config.toml
model = "contrastive image-text model"
dataset = "larger renderings of crowded toy scenes"
train_examples = 45211
image_size = 64
crop_scale_min = 1
horizontal_flip = false
translate = 0.06
color_jitter = 0.2
tokenizer = "word"
vocab_size = 62
loss = "softmax"
embed_dim = 256
encoder_arch = "poolformer"
encoder_norm = "layernorm"
encoder_norm_position = "pre"
encoder_activation = "gelu"
encoder_mlp_ratio = 4
encoder_parallel_block = false
encoder_inner_norm = false
encoder_patch_size = [4, 4]
encoder_conv_stem = true
encoder_depths = [2, 4, 2]
encoder_widths = [80, 160, 320]
text_encoder_causal = false
text_encoder_width = 192
text_encoder_layers = 6
text_encoder_norm = "layernorm"
text_encoder_norm_position = "pre"
text_encoder_activation = "gelu"
text_encoder_mlp_ratio = 2
text_encoder_head_dim = 16
text_encoder_fused_qkv = true
text_encoder_bias = "qkv"
text_encoder_qk_norm = true
text_encoder_parallel_block = false
text_encoder_dropout = 0.05
text_encoder_inner_norm = false
text_encoder_moe = "top_k"
text_encoder_drop_path = 0.05
text_encoder_num_experts = 16
text_encoder_moe_every = 2
text_encoder_expert_mlp_ratio = 2
text_encoder_experts_per_token = 2
text_encoder_shared_expert = false
text_encoder_positions = "rope"
residual_init = "scaled_by_depth"
optimizer = "muon"
muon_scale = "match_rms_adamw"
lr = 0.0039
momentum = 0.95
nesterov = true
orthogonalizer = "polar_express"
adamw_lr_other_params = 0.00077
grad_clip = 0.5
steps = 7900
batch_size = 256
epochs = 44.7
lr_schedule = "wsd"
decay_fraction = 0.2
final_lr_fraction = 0
warmup_steps = 1580
weight_decay = 0.2
adamw_weight_decay_other_params = 0.01
Rows from block 2 of the image encoder of a small contrastive image-text model, named by matrix and row number. Rows with one number belong to one neuron. Each number is 500 + 25 x the weight over its row's rms, rounded and kept within 0 to 999. All counts start at 0. Numbers have three digits each.
After each neuron's rows are labels from the 100 images, of 14848, where the neuron reaches its highest value: "lies over" is the class under the peak. Only what is clearly more common there than usual is listed. The data: larger renderings of crowded toy scenes.
# fc1: MLP up (encoder.blocks.2.mlp.fc1.weight, 640x160), inputs 0-159
# fc2: MLP down (encoder.blocks.2.mlp.fc2.weight, 160x640, transposed), outputs 0-159

fc1.429:533553500499464467507484460497530532511476492446522499537502516473459501436523519475510500499508552494507520536480538508504526491507540527460482538475498499497530481488501500538540529536506503465501503508533491495520518495497449492497511484497505507488495500508501535464505442531549514542484468484472443522507453503504528487474556487510505522506510503512495481499504472509471550524455516505490493470501492483531480500497529464528503490504499480508486478499498533503553499527494567
fc2.429:502468488497514484475488493513492476453499493471516471485594496490504511487485530561511481522534468518529516473476501510479494491507472506451471504498479528513475507494478534522491490523502503486493476498460525519554535470528497501483453480484505463498541497535512523523496525540479565478501496489552487507494504540506509456501483523538517475486551497458471509522470543488510492537498482511505513480490484469538507493520521485462476503519495478453494477497519529512540476521501448
lies over: mushroom

fc1.162:503503505501482493544495500490474467519493509530467453518515470509505496503529478480495469518508486518484450504487536532509465497467539510503492485510546437511485492490488472486496514452481518477516519459512509499490455554488467488522468525516507518490520523504455498467498494482527487500561447499493471515477492420492498533527501545451478549517520505485498512535552491545504493494465499489532534503458489528484519533497511519495526513495506484483524497480462488491550512475502472
fc2.162:502524539459516488462509493508546471485525528523524516483513498472505481484523492497497521506459529513510537473543524495539562523507487503510507527508479520491568491502489490489492475502540446498498477494490494482511523527520516520497501489481492510524458507472489503507438516489489479494458528489496505507512481542513554451482440453485540491494521503557500516503462504490504463497513474505489518458496528455493504499525469450511523462463504527488491514477543502468445509499500532
lies over: arch

fc1.353:527504474480496495485477501512533474560515556507494471465466499517526525487494506507501499520517495522501497503519515522488456504453510525476492499445567511464510467483505481468483464443482460480499514495529488480495493538463511488464527485477497523447516485491487506519475487521500491474532495464527493502483507459494497530483464507527478539543512468426492496547542477464532497508475522518502522530507485500504527469513471510512492541499538529502523506479506525495516551469525497
fc2.353:445496515513529536498543526498483516530487486457479498481470477499481518509513512494465525521518455486518481496501466480550523460488463509511540450518502541533547496512494506480523492471497473532464472508528527458497502501480475538510495491520489513505530492506522445508500501471526528552455480515524509473523462512493515502546482521475545486444471535519513454508483474524505444517474485485482494480541563480494487505507525526516520507537506470502509490522494498511508487472486502
lies over: arch

fc1.408:474482570525468481504474496496535500466504549549465506467519470473496524540514494476502501517487542497477509519531492509505508491518506494513519491493502530579526517462504456492454452530469477476467501523463498516506508537506461529512456514474507506493516490516499524519471466464533494438495512530502517488456508488477487469509511491525530494524456503507492521535518492533507537510528539500507505499537509497484452510528485471522483500464494485515514463502466530510511482451475494
fc2.408:492522456495464442468504486472473483474522515509543508482503529489474489496516531558515460501504475524533528476499510522497490491475487466484469466504466474445513522521527510520549491459455541518537511462522524549512476455498571494483499483502507538503495502472507482468491513513512505513479497474514489502487481495541503528493470533506503511494512549491537510494463493495483504507473483468529519499530476491487500503517528506459455482510482525539529477498481471489495532559467533
lies over: mushroom; snowman

fc1.117:520489530441484482452514532501540499498485482467477487526523488525482436539513513479510513481508488470503484518540453515481481468490527532473501521520504476550517516527439491494436488500509476497466479527468504495509499439552509487529536526491488473532504507512540479504485515522476507471490501521537500495500459503485535549474534476485498494504477508481465485506533469481496502498468519503505500464495496538540490523514517473483472504500558497511482495483486537478530458464505505
fc2.117:497509490551482494510459480505479458512423480469538534477458482514502515523527493509503501483551513474527489498490502497457484491506534501513486557469480514494496516487538486506474466508483528489482498482481507458474502511520483493539483535494494490471475533495508511445499490493530524523505534532489511517465507485487516505494531480513512505492565500519481497505506509504523513479447477485520503552514487531469555472496480467439547508474528479519523525507519490486507547552466531
lies over: barrel

fc1.252:509477527484481526530481539518511512519514489532507533517506533483513508436508501499509493475521544525504466490536524486506525503522493485497474519520488541560494494471511478489488474503513502508505498535459516490538535558486503483490483500497506514495503516490477536470477529453530502498474525433494510471513505501456466458520496476512488491537464543528499476515533527451500494514468495514537533480479454475512486473481472483498475559468503491466499463469495570537497495510484508
fc2.252:532512480500485481501479489480497527523523482475490484503549489506513472534511478502479484509538468495509468496488482484499492484479454518448435487518481509463496518492541475528494485487480496517515546462485562493554459448508545515489481521506509498491471496493501509450529538495479484491502485497540456479481488459522507511476515561494518460490514534492501532496493494487492503508468523495521519547504483538522576554493477479495483538514543547507509500504493482501517472522486499
lies over: mushroom

fc1.467:510506503507518533477461514474471510480509528498503492509485532519524510548483489513518483493496504491508498484478495511487511461491519549514476470495520503491517501477476509528493515522540509520506477506503473534511456543503488487514481477478505450472503505484490551479500475585502522489524465518500500524451469456493443545509521542486520506590531516464543501526515484483496502484499513500519518514483524494507543471530477464509505452545506447532519456482497498483506512461504509
fc2.467:502500501483540467468512523520513468563516542529497471509481510459517465529525517484534513464505498499504520536507487497467516502519565514512506473503527483501480511517486494463527497498513430519508493506504494486506459511511505505458490443514533539514493502513494457504535487485477439480497526519480525478477505487475461508490495539534552525511460467467479522485484494517503446473539501498502499480496522499501532534491516531522466520522520486525485436512499466494483473463510538
lies over: arch

fc1.333:504499515475464491481484480501494499518511474461570539489484525498500504515508492498504537467492547451520513513519472480487491496502479524532471474495508516476498489503542527464523505532517512533503498518479487492451528511533555509504500440485530515541519497537512482497500456550507488519469457506483497560508529501485486471443506513488472504496470494525466472488496484480495534517442522509514540518505485520496491482542553481497475444484493514488488510493504492463453476495459525
fc2.333:496524527488506510472521532543493524502504500519525521510514504508522538505514507470516507494495499520474485444509491511568515537483476502475513513512509520533520450511468475474523501490506511475498527485514495513510520477498493495514498513474503480523495474496520494502406519492514519539470493459525494465509463488495520517492449452483536521526470469501483542489479491502506479512514505516474491482503563433498487531520467523459436519530448482489506567482498519482524503475525509
lies over: trophy

fc1.357:485530491465504452488522530509501515501520509571493422521505439504497497504513499536504522500491485508515534520539497483488486498486534510502508498512447474543535500474511483516512473481582527459505500528524484500502513527484498495482489506471498542530450471487489502494523501505510523521548488503492506472482522488534493531499468484508473538547490506414505463478492513440495521510518539479517496453521515525493479502486491484519491506519489507509473477514461509508533520510482498
fc2.357:497492523517497526477490487505502493558466510491533519475459535508510464493486518485519490470459493501495479506485520510537501548456538504497501495490520534509491529508442507473496539474479520510538502499499520488545507518476498545486544509529488472477480522514499482571549543493529489480465505543510474510495542491493452497507540510536476533518474502488501446479514509472534509509478471458483530464512457514498458498481503500515515498479481478430491495500524503496455523472494501
lies over: pine

fc1.420:472536457477517534491509500541520542478512487538476483503504513509533505471497489474512488468551521499522496476528521501508457453495519485527520530496473463556501498538465460499487505471558520514496488501535474512469533498499474513516502505512473482505509496500534540511543487459550509475472486493534520456493514455506492497435518491483479517555525492473485470476542488480507476545502512499466514469466521498497466497496538524493493481478497512499477445491501479476470499518479538
fc2.420:542502498481499488485518440462506496494474476459534492465542527495452488514517485515480474487482524529536483483490489502516495507491447531452550521511463484512542495502512486519485486512472487496538510468489514508504483478510540493441537461490502479468532541490492501488464522541460478461477524539513461541523491491516549501529513528472516524509513533481533532475491530495497531492494464485537543517484521521495464523468488523511516516471535518510502513535481500485489520466527480
lies over: snowman

fc1.540:501431512526491517530533502534508458489505550456515518518494522492505526459469521484479501517492542512511497452480498518503480469487500495489458516505479523469485485538536515534514489503455483521515514493478476480492457447526502503520497534522557476476490533471516464502495476551431512508490508422481520479502517522492506541520504506519474493488492500534521506520507501490514496519456551510456477525512495507509479472478513499527446509511498477514509534498495537467531497523489508
fc2.540:518524530463511494473478481505493515529461473522465497518465490549474506521518492464487504522483465531524484502530493514505475505504494460523509501538484496498496509487498455486497526450529515535484524532521493538519544498514463543480494478524484459508505496524516520498513567516521533530496523455479477525520564482513490483497463510544463443482517487510489483513527517452483507491539473513497504422526474505487434518503487516512508503503521520487500450519474489493479501493480487
lies over: robot

fc1.308:532527526468451506542450500485566501455488481482521487541531503456492511463478495487504505485473511519515524513507529505483508503537504496522495509472495530546519486489522494541522477586526537495490476501509468489545524494515490481502444509516481499492494512520485517480472473576520510524512498483466483491472461502458470481531484491541489485491488529518518524517499533535517520528430533499506511457511492519501494488484480485502518520496514505515499478493474527515516464536507519
fc2.308:498479481507479485488502500463502478486500514445497477472572502471509526506493569556481513517562504525534492482499502536482520484476456485497466497478487492484463500476520521567517477552495454491469520482508536519506479483500535527492445471497503523511538477498527502499518518502502518480509521502531477498481511514501467465501477571491524503471537490505477524478478488504466476508498484477492524499488498477536530528511512464474511507487518496487493558501528503471519481541485458
lies over: mushroom; umbrella

fc1.310:479486498442513465469507467511518498505509519470481510476516510504509491522536499485502510509520512478494547512532464505491483532488457519458510494486515486482477460532533430491538534488409532488484504472481484527504513480527487484551458482506555532507457490497501500490511480549492488494499500470524476506526484511496497477490497543442536495463510510535481500510476545518474518511481500491521496487501492489487444507470509488529512461487516493481488504497490551451479521482501540
fc2.310:455548519522489486515480533501485486501492509501516496505440514558516564477489497502512521528457466463480481454493489513500492492533468544505495453486483474500472510489466501482486464504523515464519503549506489523508557493511445512501514512515440526532502539458550501488528516483488527551483475484503508507490512487488532493476469476486486497534475481516529457498525500520501483506511531520468518479508512503533504484575511499484513515505468467471486531503471512499502470530520497
lies over: trophy

fc1.271:529519492484500477530494498496508495475494516522534506525471525518484507519465498515469487504501506495463503484544483475490511461492514495436509506555431528504522490534528481478530539441523524487517467519530491542481494502523497530519571511524502484495479460482495536470484512474466502515467509506495490489503560536502503537531508492517522466499501548486515518542485534497490547485486492526534519462483562465494470498493473517508476509509476514500481475513464507489503505454537484
fc2.271:507462474521486521457505494490476502509466481468495476467527495521547504522538528475504513486508509493522508513489490502522477533492523488542532507464532459484477500491492544509511439500477505544519505460465503439521534498497541479510435458524520493491536534530514495536506524514528520528497519494539503498504497454492512468486544467493515496496508480512493519505539498473510492493546512474462475529491440530500534527493513487507529493476494460489502510478520435475523518527481472
lies over: pine

fc1.292:474473473489427490520529546505510478511493510458522456480491475541464501517504461521477492494523491503516495490528540484514465522516518466512539524534485520515504507517509504475525476457431489485507484456530496487488510466494504538503507530483519514505479523484507506466484528491507516528483483465500506501514507504494505521539455491491520476517477534524515569523475525475493505476459504505474459451479531513491483544474530517503460528502522500434509521506488557482495493473504468
fc2.292:475502566519477525492485513499505492510526466511495490482501492473528428528483502490521520461504490492508508520493502548492474524493507511534478454482521494513487503459462494517493447476499474520496470497496528502541523540473476488478491489529523491527544537520472494531502484529512465497531538466518463464529512468523518526501519549482477492505493532511518482534487478556470466532525476483484493542505489507503522514505463489498535512464442516485466488497474512469503534477520559
lies over: pine

fc1.495:484484510527488507505526492478521481482502542456483525511498554509504529479476537495529507509495530528514544488465483496479502472530457462479497526509477556498485523509511514500464494474453521488535530464500482499504474450468497531537460523538540522451475531485509513517518503495491495499472492421487508460509483489483485534506482487506512492461495504489490540536510540525479506442444494501481475493535498490474537493486526516538440478494479485498506526480472493502523504514469500
fc2.495:509496498504501538470443487488477503519499513500475513512480497539480493498515520474455485500486502507513480498520501479515474497494499476557499530506484528471493572505458510483482494466567517505477473510541491511478522506519481553500499461516513495506512489538463452534528565490512502505496525473489480508473529473496478487501540522517503496497489547522515515479470458496477538570559457495508513440495486486489457484486504529518512489494488478515490455516499518479467508508535473
lies over: robot; rocket

fc1.455:437463489471492465528481500470473495539528510487530518488465505518523501480505509508447541517501519508481548472511520488504531532479500495514504464536496541523503473468531488485500472505508483506494525532501482501528485565494469512467450494471510512501453475500531487527504466485511483482501492457507486495480523552518458481537504555464525487504453473515513481504475519492500495523494518511536476533536506490485487558508479502537514515478466492519488513534473525507514521498451445
fc2.455:472499493509510485477509490512537492464462534496537484495481546480498489475569510475527472490479532529548416465518529520498471489503520480484474489505498482457505482517478484515511465497481557508517505466508536519483506472451504477535488520482462481492494490509461533467496532508493513534452525508549547506525496491493518536480505502490495520517510538504503514482510521466523466502496473479517499513544520523464510478475489474461480494503516478512512517474511455507485539479559510
lies over: snowman

fc1.415:515489530472510543508460506488490472486560461525479511462438461483545509526480541500515514495488545495493512516510473508549469484477501511480501451468505500512488527497504487498503510475501520533514461507507498527520534490502520541507470525481508458540509481471485533484473501558512508466481478482531464528527513532530488509524470532484491513540509512547467503482510498526472488469492519476463487499501490490477513512499510450490535536504468486504452506452500503440545500504505471
fc2.415:472508469500516488503562478492489506504528495514497461503490500474500502509500523499501509508492509517557500477514455462500510498463508524501466466513474497535528507512525508461504461516487454517518485502503523461493477550513472539516519501483515543511465476517501475553522528482499460506510472525494509478519459513509522463483516521468566466533489492544468481413513500497526456502525478493472490509518490482514518536522485544536544494516552470491517486519475500500510471497472517
lies over: arch

fc1.72:479505480501533479486481539553533527559506528519477518493541518510524473487473505439513495501459490515490500465517482481483486534525497494487493550463510509500513505540517481489485528501414500493461502487501492511493538516541484469549529561509504474508473499526528504493510505460478521467525519454497539489467470497475504489502478485506495477566492532481513488490496502451478508520434490527523516492452497496508476497500498479495500492511522468508500457516518506496481472536515513
fc2.72:464473508509458497518538557493549508478468481486514504477469489513479533484467459480488477516533494521479505495493490503510512473538471526479527505496491518481494520512502512495520512486539529483503500484503462499468504458504499463563514496498477509527501478464507463479513509533472482515495451504498472478505552472452524484484456523454561509538460449481501528514521514530482507526506506519530515532519487485464536513491476521469513532495480488474506546520535501484491549524537469
lies over: snowman

fc1.123:493481488459519453500530506504528528461454476550490555488450465509518471492509531499461556500475514491495521513505489474491483464477458502456476472480485456494512513538523487488461515485472479516464475475493522507525524536514477501526518525484483535495469495476492496479461501499499496485483547491519480530492530502520476483509472475467510489488489520535505476486515512486561509482466457470513457540467531495500502510510543491513507545524498504479529543528474554508524489481513505
fc2.123:460527463465498489495528479508492501467510479483494523503474526486502503534491514518523482518537519510458462527529519516494487519496474522547484510482515501481485531486555476495516449508509526512510510484464512479496506514499428543516506543514491488479516558516476527439494503437497449509560534502446476494541510471484516509492506491454454499494471485494452498488498518494489489489512484531517464513482473507495510503514477510530493497503529484478516500502536503556545546501493489
lies over: bottle

fc1.443:459447494507516509503508485482469486526519517508501562525496544519533504490521484470465522474504510518498490524472458480454542472498481479474486511475487538499487505475474506524484523507476528532487477463483478521427512559495488483515468488474484529501519520534481474501501472562473482509500506507503504460477524516516488486549514486494529476513496501515527517520502459510511519498484488520546504508533482509474512495535468474495499512501491521503482517523491553551481506414485458
fc2.443:487506493503528475513469475504529471462425500511529529502460486504438485458551486517519481525507503503510483483485509518482497529497484497467488530472445467465565494533491519524498478510509518519502497527517498528511494461528517512510545502499526492488454497531468489501498462525462493544475494481511545508541500469510486473481531508549513507514516553505497493477506466515588481470515478509544486455503482510474510498517464482518511518485517500524520505519482471481490501488509503
lies over: barrel

fc1.231:473506507463515491506508503553528511514521546492469506504505486500526519490493478511528458480498546514518466502498469493505496503537487495498461529504538491542541491508471478455480489442572459517503542503512540465468500515518465469488529502499499494522499499509546497539504470457515482502500498520514497538471485495488471470483512511515462473527441504455528529472508481480520516531451500491489533510493491528540522474513516488516517465480536471475541479503519465491453474482513480
fc2.231:482513499517488524487515492528511518533472495493539502461449477471485498508527515480486511518508474476498445520525527515471448451469488449513517518507525482472477522479506535533496500468498498511483526528519507520483517478456485452521495491490469516505523508555472500504476525501541517448513483469546469493539477428524488494515521492463553508525489492510494466477524491531468493509483490511526519533517488505480468533515498476474508535499499491527534533538470532541518498529477474
lies over: bottle

fc1.65:467519529485512496521481521467518465496493467498515570514522536525499471484524506472487490463480538514502511481491492545514500471507498489494508504475503544535484494457471508499509511484500522547507489505495512563485562483455534503512492534465528507504466532506516507499472499486485510492503467491522491466537476461509488460479514467490510533517495482456467528531518500444512541516447509512509499510497481484495518501482447534519463589526502512490530498467492518535508502491513498
fc2.65:509488448500482507509486488510509538494485544518523495509481507487491518473507523501536505493518502462558551493491478538496487479512487515501458489466490479476534517531490506541508473518456497451504516468488517487442496477529509478509540502536483527489477499509496506450480505487488466476465514469519503486503513508516474540483499517471526470519518534522508484477479472497539556474451521446558521563495491521506498477543489477464535497498498489559521516503489493496506478530454510
lies over: barrel

fc1.17:481449528504512520519508511521503523533463527505479514484520509465529521480494492509515507511494532535500510541519473490491501457529525518497462496517492488460479526498520514504495494514453530493526504497481509499503478486450459483546476481478485495466494505513507492523524450480495466464463530461485528526475522516483486513482487445522459497550464496513513493530496501438481511539458513516499491484513503516418492520487537499513462502517543502556497510540468536453489474510492521
fc2.17:485526483502539484535511492501516514511458521529484522521489488519516512483520523465448517522443497536456532478476520483490523493490510460529490494505507481484495481518476489516503568471555518534479530530516497501497463469517477490531508485516488500525560468507467501497495534453528485488459475460487491471503502466507509464505442517463532487522478501516502538534482480501499480487513490443536461485523536504533502534488465485510526498470525513506520478508534522495502460513536527
lies over: rocket

fc1.399:518477512487494491494502503566491526549441467492502493512460499505498517484491500477494505509507510515547459539555491521477478506481526515476492517495474495528495505529511508530440477483452501496489494481512485491519518555566460431504477501478476478488507526512529490526499485523496490502505534475498466543508505533459496514493484477512505455504460522539484497521547533527498497528487451493490494498481499491486501504504539446516535515458513487496470461513493550490499480471529533
fc2.399:460492484507468494457526452521497469523487516483523508520513490473500490492464492509514494484541528516514477502481516466466484524558484516518490480505492497526516513503490480533495475556474544509491505547440476483520443488538452544526515528470551510480492482465475486519524529488512485505538480509494497512496497467509471473480519531520529509491507471502480534509488525474542466448503517486526482506499493516508514512514505498451497473491472503498550562498545535479479500542497466
lies over: bottle; snowman

fc1.575:485443508543486499499535501512504494543487474440508519501490524478501454500543534488509515480547518479493490504459492589466512509485521477582496509504463478496493512501511509542516512482420492504513502471478504486506515443511530497507485490484520523531484509523497503489449510509472487510485521463520530504476491503501508529512524455527468510493470540515526538501519501498546495485473489505516473484517492527484479474485480492513477515499556509474495533511511520513489483522459505
fc2.575:486464532492524477497488489505513476552498517513533524511457492529473509477527486494556543476531483520462516517464519544478471547469544515485514529473458499513551470515514525484494539500485500480535479500517504511530525541479513505494527489481544523501490493522481502521495503514508487510447517500494475491520466473479457503505490559501507464485541494549506495483466476494504524517500453473513461525511512494535517533535463459489468469445504518480487455510492486490476478499479504
lies over: barrel

fc1.547:492455541476471485492485530477520456535524543461463536520538484473548480513499486484495518518464509485446474481469542537517460488536517502546439477520497482492511509457479527520518477483477511507502489496510482535451488531488485552504508484510521508458513520511491491456518500517477547501525502547463529516493478528513492515474484506497473512496514536513472523536533485521501488503453493510470464493519496504511483466460510501507479575490505504529515503501485510508502477474489522
fc2.547:508525515519518559501503465515519540475465487514516517486451516503462542493491504543491514488489494506498540485516472454535535522477453483499517532521516494522482490509502521520475487506507448447467520469528469518519539479546506457496493498479519493529528493508503522506493479511464514467458477463544516509514484521489480465474494499510500473527505513538538479486459535490483471520531429512483521552481489495494504509531487489486533509501468544498468514477484501504469513527476454
lies over: trophy

fc1.345:472501535498463503471503496525506514498515528522493529480487489461528518508485490514570492472499523509475515471497460499482464534530520503502471476504523525467517535493522522488483491418498513478507516528505504511510486536528526489516487514491528514483522468523518513514502458407483542491489541434503551504509489484502457489502519479484476478536493489500478498525530503496459498495449493495510483493497463490446480514516537473488438468473494525537484514499509500481501510487468508
fc2.345:479521502506516529488508500474490496490479517500510498524526529514478493495544510497488508552467477507481492431491510504520500430461465487547481516508469471508475460497505500527487551527505527512513523512520510534521515497449493479507485488513424517532550506543458476538471515482514511473485497453538513472512505521494460469498496546484521531517510499472503455467479478518472484482517503470530505532500502496475499508467490500531505521486455503492512557540510517480493462512510533
lies over: rocket

fc1.175:462515499515555491500512479517506536483528476445492505504486476535485473466499463533488473482481489487494521517490471503496506490459494506497527536453505498488455546522524471492490576457475519488451498491514461503520542503486518469537494492529485512533508537512515487502530525475517485488517516450498457453526487505502480491507504510496525488486465491480509490501506534475480515547455526525483521492478492498472501489503503489530539448472497466487560534506497484512450522473454498
fc2.175:463500564487508503473495507511489509534478530506468473513495488501495531520506523473497491493452490472511448484509493488516528513499472495497554574533467492502503490498494498441514540506527501477533507501540470550489545457523456522490494496490493483511538487511557499488484463518504526528485500501539497484508509473475514467499490483523485491534470506523469506483500494482471537480515445478493520472517506495513524548516482511474484516530462508435445510498504549518473498489527474
lies over: trophy

fc1.192:517485518471503466489496476505543487497543465448520487480526491500509485502537494455515504514505491512475515504492484524522522495515468474516517506517495506456445520516535481518516533462424508518495522476485527498505453488484529473541497537488488475507444532504550516488547483528475543490492472496499485535477488530513518451468510543482479487538484505564523541491495514502502492514487538489492494511491463521538506496515473492509511457473544497486501485468467502491488511448536504
fc2.192:510525518513494477498502486485480533495485503517495562456477500553471521490491503538479496494506477469528548474453511458499481476520503525482523440477501478506516514478439477462517509512488506453513499512518502527492532480462486480526521503500522485501498494508534472512492486513547472550527509454536506495507517502522523466489468498503445564539512490536542431521510518527499504513474494468511545502481499518475453479486525472510490509480506510467510494485503496525510544522485487
lies over: house

fc1.337:523452481488466472464501520480527470534514503427501478477475509515511500519513511485526559485489515477508489472519453515486465493502460556475489490544481521449485503517536527526488479512512530486473532504460521502521509504511520519480511484495526472503479488527499507454530481551504500491471508521493494493489501534498470517514484526482464487484565472514506496511506531535473543491453504466536509465487510501520532485544509477525497462481496523506493512481498495443482496493508568
fc2.337:489519510505522552472528456529523558436523523546502456501454517493471549491500529521479485500474516505459532508516498476518514490549460508497504541450503478512535464496499473490483487492510464511510492495538482540499531460516469477528519481473491542504497499520501463504495510509520501467479493521534514480533480462497494460469478486445502489522475513536475482498494503522463493517495508522479526507472508497488474502515464522465501479561498510467503523519472513546504536520480489
lies over: trophy

fc1.124:484507511472551492518486472506498481526501514513484499487466465509521515524513483430542496499484531492509471485530529472522501508493467489485520461548487462517551518502439487507461487458529503509495465520545504490507580479523453475519500525523456476564494527448517497533530460517487485501487452513507493511498491481519496517530496481516494492499509529508482475495524515454483494484458501485503492483479505494514544496464523478509505538507549497484489541475488538509517477497508499
fc2.124:513507503487482520512494499510458519489480472489479516493483487518464546492530517471486471536465492532507508468463519509476518530467487484447506497477494492508474453522535481499526476521506531525522510489522502458465479527518473469502525486529502534462517520553454526470489535508505474492532529554529481518503486503499511526508497463478506501488497521465453526428489561517491479495456479505530555534484491521517484481520517527480515513464546493489506476514516497514507536506515448
lies over: snowman

fc1.179:500499502488497465509478485497526498514506477470530498515513480497455462497496509501486502508533524515538518488522470486505472489517451528505492517502479538442429517520541484539500503524473547490513522476478473504500503444465469505519507527492525492478471496515532474528520516548484487502520491486496458507490492498481519465503508506452520499485492479486468504476500557545494540456474509497515503477510425492544511509529487489527521445511492545542481464514476486510512547463498527
fc2.179:505517534489522515506503482506497551482513485479498517431485508501508523475512543497516519469459452506543516501473522465523487491548479457506506508476484494537463483451502474491536511514491486511486505494553512524499473485489506485509493477518506532479510520503527508481504518555533512529518473503501503510510517504480528504467512495476457504547498550528520472464486476523474534531453484477512530522450479482494452512534466522470490538473501519477509476461517551520500479485510438
lies over: trophy

fc1.360:532474511476496456519495532508476565520468499526484512500483495498525511495525446486502501502492548491509483503523508498440523532533515514447502478494504482542516513492528482503498499496489485517535517510462500470474519582571422476484494502495488474525448517494472515535501487492491465492494504459520479530469472507505466544502512484488485475518472486494485481474541517494496471525455471500535511453479495511482524500494549495504498480473517508498523499500489554487490509520491496
fc2.360:470471478518478545484499476495521490534502463437514502496493467506466507497523557511499469503439486484485498462517501476481494523519476454482493472492488510474542527474470465533518492491492496497481499520485516474496443442508527505535524496518462518473517526541457526450504524486474519503525477512471505495526475514531541514528488507503465536526508528523510533524498567504530498454494468493546516501519496524503519485493457480478488496498537518539522526529512483500515490528509503
lies over: snowman

fc1.388:504493511467479476497486502497486513515487493462544508496477516492523505500484495494525566523503552436496474499500478495499489516483517528498461473479520533480510464513509513495540482525540465486561492512469499516484516509545521518481483448506525468524526473517505486507516492554518498530473456502474496554499483503493455501445525489496429533488482533509496505489521499506518541513447522495497500500498478505510512481509539515497460448493489551507506542484507515475466470494461522
fc2.388:467493514495498543466524553519484514539524492495519484492492524505515529465531523474540509515476505495476504478520497503583532502490486517484526492446507506504518493509463487512496511478503534471497500499529478544502521451515475478543472467473516474512535499512492517448442518519503497518507489494515525472521460488497522447460435434490499511516470469512455546508487509499528500516504482508513523512509508483506539493522457521472457518504489533496469489521518506482512533503531480
lies over: trophy

fc1.305:480485488476489491434485512505459487487510514520527480469480514523480503485489478546588530494546517492484505508493502514533531509475461488488454483519513492513538452491494513485477489471485505484513482528527477497478523490476515502465496500509500529549537502499490486512486480534496495500555527459505455500510497498508503524490485517496501468513507526508514507476501505516511497484463508501487493505472467523557571539482522469475552519470441521441468518465475521464497514479488486
fc2.305:489485524474545472471525503489511536519510534530437512530486459531508508490532522478505454512451464505435507558458497484468501496539515520513494501478495518461512475521541517500498529521515487493515521529485474449528460503508476520496522503505503510434487521489550498491483490479521480488526470525489501512500502532496549472515500526462512482483497492541511487471472514512469493493494522547523498478522559468504480499471495495498524483542541533459484467488511503496518499468502498
lies over: house